Rows from block 2 of the text encoder of a small contrastive image-text model, named by matrix and row number. Rows with one number belong to one neuron. Each number is 128 + 32 x the weight over its row's rms, rounded and kept within 0 to 255. All counts start at 0. Numbers have three digits each.
Before each neuron's rows are labels from the 100 texts, of 14848, where the neuron reaches its highest value: "fires on" is the input token at the peak. Only what is clearly more common there than usual is listed. The data: simulated stained blood smears. In brackets: how many of the 100, against the usual share in percent.
# fc1: MLP up (text_encoder.blocks.2.mlp.fc1.weight, 384x192), inputs 96-143
# fc2: MLP down (text_encoder.blocks.2.mlp.fc2.weight, 192x384, transposed), outputs 96-143

fires on: "discs" (100 vs 1.4)
fc1.159:123135161088144108113117091095123116142167141154106108130159097085086096151179132135094108147143124156088094081165136141068095136073075144087123
fc2.159:181085170095152118148064149153067129140124131100132125146107148088177182197118115116128167103111160119166131106101165088076142121126161136125099

fires on: "discs" (100 vs 1.4)
fc1.85:063134088178142109097141124109132173046103139162154160071116090181075109106159130059142132129194115216117200152118128143112138153071076095087107
fc2.85:178139137135141132106080126113118101144140108132115077153131170176069112106102142131166098088054190097151172132158080150142171106105171121123158

fires on: "nucleus" (100 vs 5.4)
fc1.345:127157091116104157166172180155144124130117139107185140107130113108134147106128196096124137151101151161072112129077137068101090103008083141130089
fc2.345:085109091123148216076113163096144100166148162174106134172185119090052111155166123132103123157159122141098146131124097127153166122141108112109125

fires on: "lobes" (100 vs 1.3)
fc1.257:140164124131094121106147192141108144121188143117130116081113100087134112109141135094110098154118185193169158107110090131102070120115115140136096
fc2.257:150105139017136166107138169109158086162130119148095170157158107158075101191137129126066151162169145068118156167171084088176126166174168111085115

fires on: "-" (100 vs 2.7)
fc1.348:094114144170122123169114115083083125125148153143103146080137132036151122092174107083126142137178120175147185146097115120082172129050115151091151
fc2.348:157036085165130199064110146137114137107074125116146140158165115129109171112128179107109153111163084141105108076106181119122116080190088160177091

fires on: "-" (100 vs 2.7)
fc1.281:136091126200151146126095179152127151055117133142147133102113123106110123080191109093100085057175172202086128070141151131161077106082134088119115
fc2.281:197130116000135177124158137193138121180150101109157112138121163141100073183146156100142071121062200087190153142144118099139112079168192082143146

fires on: "discs" (100 vs 1.4)
fc1.214:102162126166109068151148086097137119089175087121165135113182104083127130168147163075071116163160101161091145157154118040078142178052111083090081
fc2.214:185071196053115171075129192183104103151126169123116123151139125121107124139092161124214123164227176064120175179119173135133128133115153106091119

fires on: "lobes" (100 vs 1.3)
fc1.74:142118082117115113127138143121076106109121143083126115144148114133168144100178184119099130074090196179112156139128070084081095137086146143150157
fc2.74:107090128142133204128091147072165110107128128137137126121163156136093075131172172159103094122144109079110134121128092115123190154120113138136107

fires on: "nucleus" (100 vs 5.4)
fc1.1:115151098107093081167175144172111086103118108107133089127147108132191151075129120138073160137135119184101097139122090088092106119078092133091134
fc2.1:139044146138156188111135138112158104170133143186124116137163159120033080162172116122083125125141113120132149106122097116150138156147160135090120

fires on: "discs" (100 vs 1.4)
fc1.49:115124152194173142103107102120088080089150089114160107105124093134114088133162067105079133133155139125113149137114115115070149133104087098112103
fc2.49:179146202117099142100129094141096094151185110153157065152103133142095131094084222113131119090107147062129165142141141169122130100079172101106120

fires on: "dark" (100 vs 1.3)
fc1.254:135113109135114156120175186159120131164091144115130109164143130109100101070133121139056166113222164106165079137141076123190133195126113078139127
fc2.254:134250082104095120143133070172111131168068118115118114099167147136145067135163180132148154108087184104153114140153124117143182089145101084146137

fires on: "shaped" (100 vs 2.7)
fc1.38:137125120131079115176164087128159131060136167136155143149108156123083071060162121072092090119159161146159121156083108164156188124079181133135105
fc2.38:176154118210118163161110106087120039110134135118153123141099145047103113096152118112093123149171102057114136073114147075184171169152119110131107

fires on: "kidney" (100 vs 1.4)
fc1.359:091139119134135140157179170126097068125079109097190114162149092110153125148100138124081199156112093150102104110146142076125105134102126127117147
fc2.359:120075118140158148160124130065149091123148129142172066134122133100017093098159109154068083105095144092118154095143095106120164146119105132117092

fires on: "lobes" (100 vs 1.3)
fc1.114:149161111116143097131193149124109102127185083142110120117154085110155113076132158108095155107093143125169145126151111080151109105059123079119144
fc2.114:120099151129119193094136149145135098134115159089125119126192113109051124164165147125130139146136136087090126152096140118139140139138135118098110

fires on: "dark" (100 vs 1.3)
fc1.221:107117101131080162193067176086133137099168170182110129110163103117122136104169136143143106095157158171122180147079133093076163131039127117109140
fc2.221:095145167189151132102079183108132108141147102153172100185127160134133156112110121103139116090164135133097075108143054136181127136160145180119106

fires on: "lobes" (100 vs 1.3)
fc1.227:073135159173173168112105158097121117088143120176116141110080162084098188145171121064180148152113135128105156111110117116113122147065100090078148
fc2.227:169081116195114175145158144139140100120169101087126125117113112122139094093099139183143118111146129087152199159117132144167110094130159117114092

fires on: "nucleus" (100 vs 5.4)
fc1.243:065186149124136167140086143132142176160121144092096108132134149104110095048173105114168153155193114214122141138160184147091174184081113116140184
fc2.243:165085125155156192144197102171159111155103170106169062146108114132174105172146133134124105113113161057148067116120135118105107093121127129204101

fires on: "discs" (100 vs 1.4)
fc1.169:123164108173132166101101156161102131146135157102116098101139156090195109123131149083093158091131183181131123123158144082120147118093135073087138
fc2.169:174111095226157176081141153188165093158146176127155136153139143157036117108181110109159140124189126042069089122127121109134117113114160125084119

fires on: "spiky" (100 vs 1.4)
fc1.306:098132145168139089115077133065125143106178158118128161058141112092040147106159159052153184095123110203143136174107109147187180144100162118112133
fc2.306:178126076192123131115131088197094190108164126102131124112118123116141141101124181154146116132156160121096101121148069116114127124103120182144130

fires on: "<end>" (100 vs 9.5)
fc1.146:054127112137103133124134175171111115106155154095175113141187160090140147113160129138064184132083132154075135164112054120120117187086073149124113
fc2.146:192104160000127126168167145162116108143089130132140109125140127068111090168134199149123159113115172118132151113110157131148128123103175098114097

fires on: "nucleus" (100 vs 5.4)
fc1.110:160162133133135092090134134148147114138071158158132095117120097117170090133127130079087121099093123104156145143129150087166134128052101093101122
fc2.110:106057193087147185116099179154156106087147141132144122126144139165013156097110146148084153187197159071139125178103128154072139215091133139120122

fires on: "dark" (100 vs 1.3)
fc1.28:097159168138166121173100144118090122117116162135167083111154141085140101138134127104093153142161105181075098159121117095142139117079108141086125
fc2.28:124159166109110105123093149176076164138110155154183165164134126103061135131132186108113058132113161127149121135139156088124187186151099114120127

fires on: "-" (100 vs 2.7)
fc1.270:132108149168093140108139176114149110107146137146117124084114121078119076103183171116085141157172121166124184123147182139074154124069095095164140
fc2.270:163082100057113166196183136179112094131117145136141101141133169133135081139156183125112117100103202108135060122143048112110179183143167118096115

fires on: "band" (100 vs 1.4)
fc1.134:104166148151155156156171144166114145102118116136177147140115096138163148090148126125113121141162146178104167097098150085059105189034141129086114
fc2.134:087087172195134193100082164058187117149140149147159104155146132211114131167130154119128138156147152132143142125121141134134121127115122165110139

fires on: "shaped" (100 vs 2.7)
fc1.133:138117118249093120152081150127094154133186130152098093084094128079130122146179103131104138073107144116102135107106075134128145157051110110126128
fc2.133:122157181126136171103138152225126096201095137132123182090163144166065085114105191120153159182176195147200159137135143144145105105124185088146106

fires on: "<end>" (100 vs 9.5)
fc1.165:170154100187171088172086134136062188096184184129161074101113168134098175065147108127123095173110153181139147163143098151103104157058131140063109
fc2.165:134132151154175237148098097136176159116143144124117106171078124126234093092134184119191070110198134067133106127084116136129058147135173124117131

fires on: "discs" (100 vs 1.4)
fc1.101:101144109104128171140201137146100146152142174130191132118125085058151081075121162117042118130140101138115104123141129118128140139133147107164114
fc2.101:115055148098130091045129154085165105121158123174112120122134120153041115108174128114082133190109122130161183102176148140184138118153098133167140

fires on: "band" (100 vs 1.4)
fc1.332:095137138182107089186101130149104164082150084102102092110106171102126140138182082063173161132126166170073153104099115150172088175090094122128163
fc2.332:124120131102152118181120101147155147193123102148180111121185143160142126146145166168142142165137078115117153096059079107126129109092161167197164

fires on: "<end>" (100 vs 9.5)
fc1.301:085158159223098128181167154086103137082151154114161078108109163102115081114166135156152142104118124218124130117152108152109167168062101103152110
fc2.301:185125125041111113123069113216147148154117134111149119173157157090037124163167130137147150133124116115105107175132138089145148129145129078130113

fires on: "spiky" (100 vs 1.4)
fc1.313:142080143197138127130031085136089176069171161153148148106164190153056103104137185130115173118150156148094141140072103215097181197121136152144114
fc2.313:127140104091154070161137142147088176135104121116128122139147109096169110130108136144184088139179139128139090132086108102139060103133159077142119

fires on: "nucleus" (100 vs 5.4)
fc1.334:077073128146165044194157122095114117102159119119138105099168171116083127069179145145095164127145165151143178084090078117102158124057138134164108
fc2.334:154153069205136151126120140145094130105098152140111085149135175085132106137131172087111134134172108161091025118133121084145104182161130153107112

fires on: "lobes" (100 vs 1.3)
fc1.106:100146132167135100110157133158109162069157113118160129115161160082173149068129161095095141162166197144147122155186155115091112190052109103146124
fc2.106:169056116114137159107107111143157159145088118131120157143105198109159118149107165136209110154135116162152064178114182083107089156138129103110088

fires on: "lobes" (100 vs 1.3)
fc1.34:104177121169136112146205114186122126099127098126151133155123122112194160087159131133050146127104143145138151102147087088120067086024125142106097
fc2.34:125078169031129158118148147112122126172118126138100164153184110116096153135183134097130161149123117159145120149109162147133133115171162109075119

fires on: "dark" (100 vs 1.3)
fc1.280:100113121093117089140127105139117219124192150150167108127143110108102141072136168159090179162155155118084135107153096072108128139077109106087154
fc2.280:144127169167123125116127141158114146175150126136134133090099150111216119156107162117162125141076164090186085117173114130121104132123124172124165

fires on: "cell" (100 vs 8.1)
fc1.285:104128128201138151146125157080087120119173186152154150130132099161156108113122119118121175101163116236152174113115106122120150149085142099129140
fc2.285:148104107084159155119112133136158131118128128129174101134154129102049132141206181122148112142153113111107106128175176093111168139119087115171066

fires on: "<end>" (100 vs 9.5)
fc1.158:137106097131102156179210162161111096136079139089147108123093111107164147089120112080077157108190172158083146144106149107099150172039080128096121
fc2.158:162113169164164104079093116148131167103155108147136040120198180141149122153160160100117180106064093091105103090138085141101183120108137151131138

fires on: "discs" (100 vs 1.4)
fc1.355:075155201124154091160156181114109145143109098163151161095139122072158052107147113117120103128103145204118114143133091125158142141154121096168106
fc2.355:122128136094112113189130116118097148120131097119123132152120173198086081156137146138116167091120140060138188133113088091178172181127132078119088

fires on: "kidney" (100 vs 1.4)
fc1.239:134116136167087154170102111104068110145093089083179136126136167130143134072149122159187166068123115133103175121135170129074095176121135097089105
fc2.239:112090112183143163121132089122156086138121131178110167152177133152084116095143175138088074162172124106156151141167107129140142122119107155160114

fires on: "nucleus" (100 vs 5.4)
fc1.12:144147183118074097196190147144139104103121115144178133140076099121164159077117166126118151114092136193137151088110088117127099142055124156103122
fc2.12:135095145095137157123072145073158115158154089127109127125129146129053141151164093117087130104077170161129107168111123122126106156145121140081125

fires on: "<end>" (100 vs 9.5)
fc1.296:133165091190144111154151140129065110173167100097143139093159185097155136125114118093087197096074145143177140161164103115158096120071137113097109
fc2.296:110089096215146192096109151149144129144087133154108125126172084162031147077141122135131149181190114145099109115089108133138157136107146136141144

fires on: "cell" (100 vs 8.1)
fc1.347:108155178180151117195143106142101115152134119082166142103080080066156154148115157134102124135151141145108200105083105116098119099043118095143149
fc2.347:162123143181138208081122093124129064135118136145144081154182108119082107114110116107114115083123117106100091102122092130163109134144129111106123

fires on: "shaped" (100 vs 2.7)
fc1.135:128112126184112122128052111093143109129170168150108150079141129081065133106124119103100168075158131148128120142115148185137140138059154074136102
fc2.135:147129151184093083201165082148113143154093092104094168139155126132167083160158142119139050171110131138142177148094079066182116097170125111117149

fires on: "spiky" (100 vs 1.4)
fc1.119:115133124152188088151037105113148131136120073159108116089126178159091121096183119144077154065185153175173174134102085164091200186071097100128168
fc2.119:151184063253151042161118100141057163109110139145188132114136126139154132138133107155154101127181144162107142109141129109121154130089122129114126

fires on: "shaped" (100 vs 2.7)
fc1.78:142115152198102131165142154126144179106075147098103103092144164133081075084142121081099195132105153152108134158133068132178127154094117133137143
fc2.78:173156117113164234065061115117106071099117144145166159097200142151155137110183085132107142127181067138106122112169118118126120111165125154174120

fires on: "nucleus" (100 vs 5.4)
fc1.60:141157095116080120198134155123083118147151079103180093162175108075152160129168094106084096138105128118144156098114081093150125096067135107082087
fc2.60:104085148125147185041088177146174120133124136142119113148179127112090138157164122103106111145219131145088121130138142114115142149168125145092104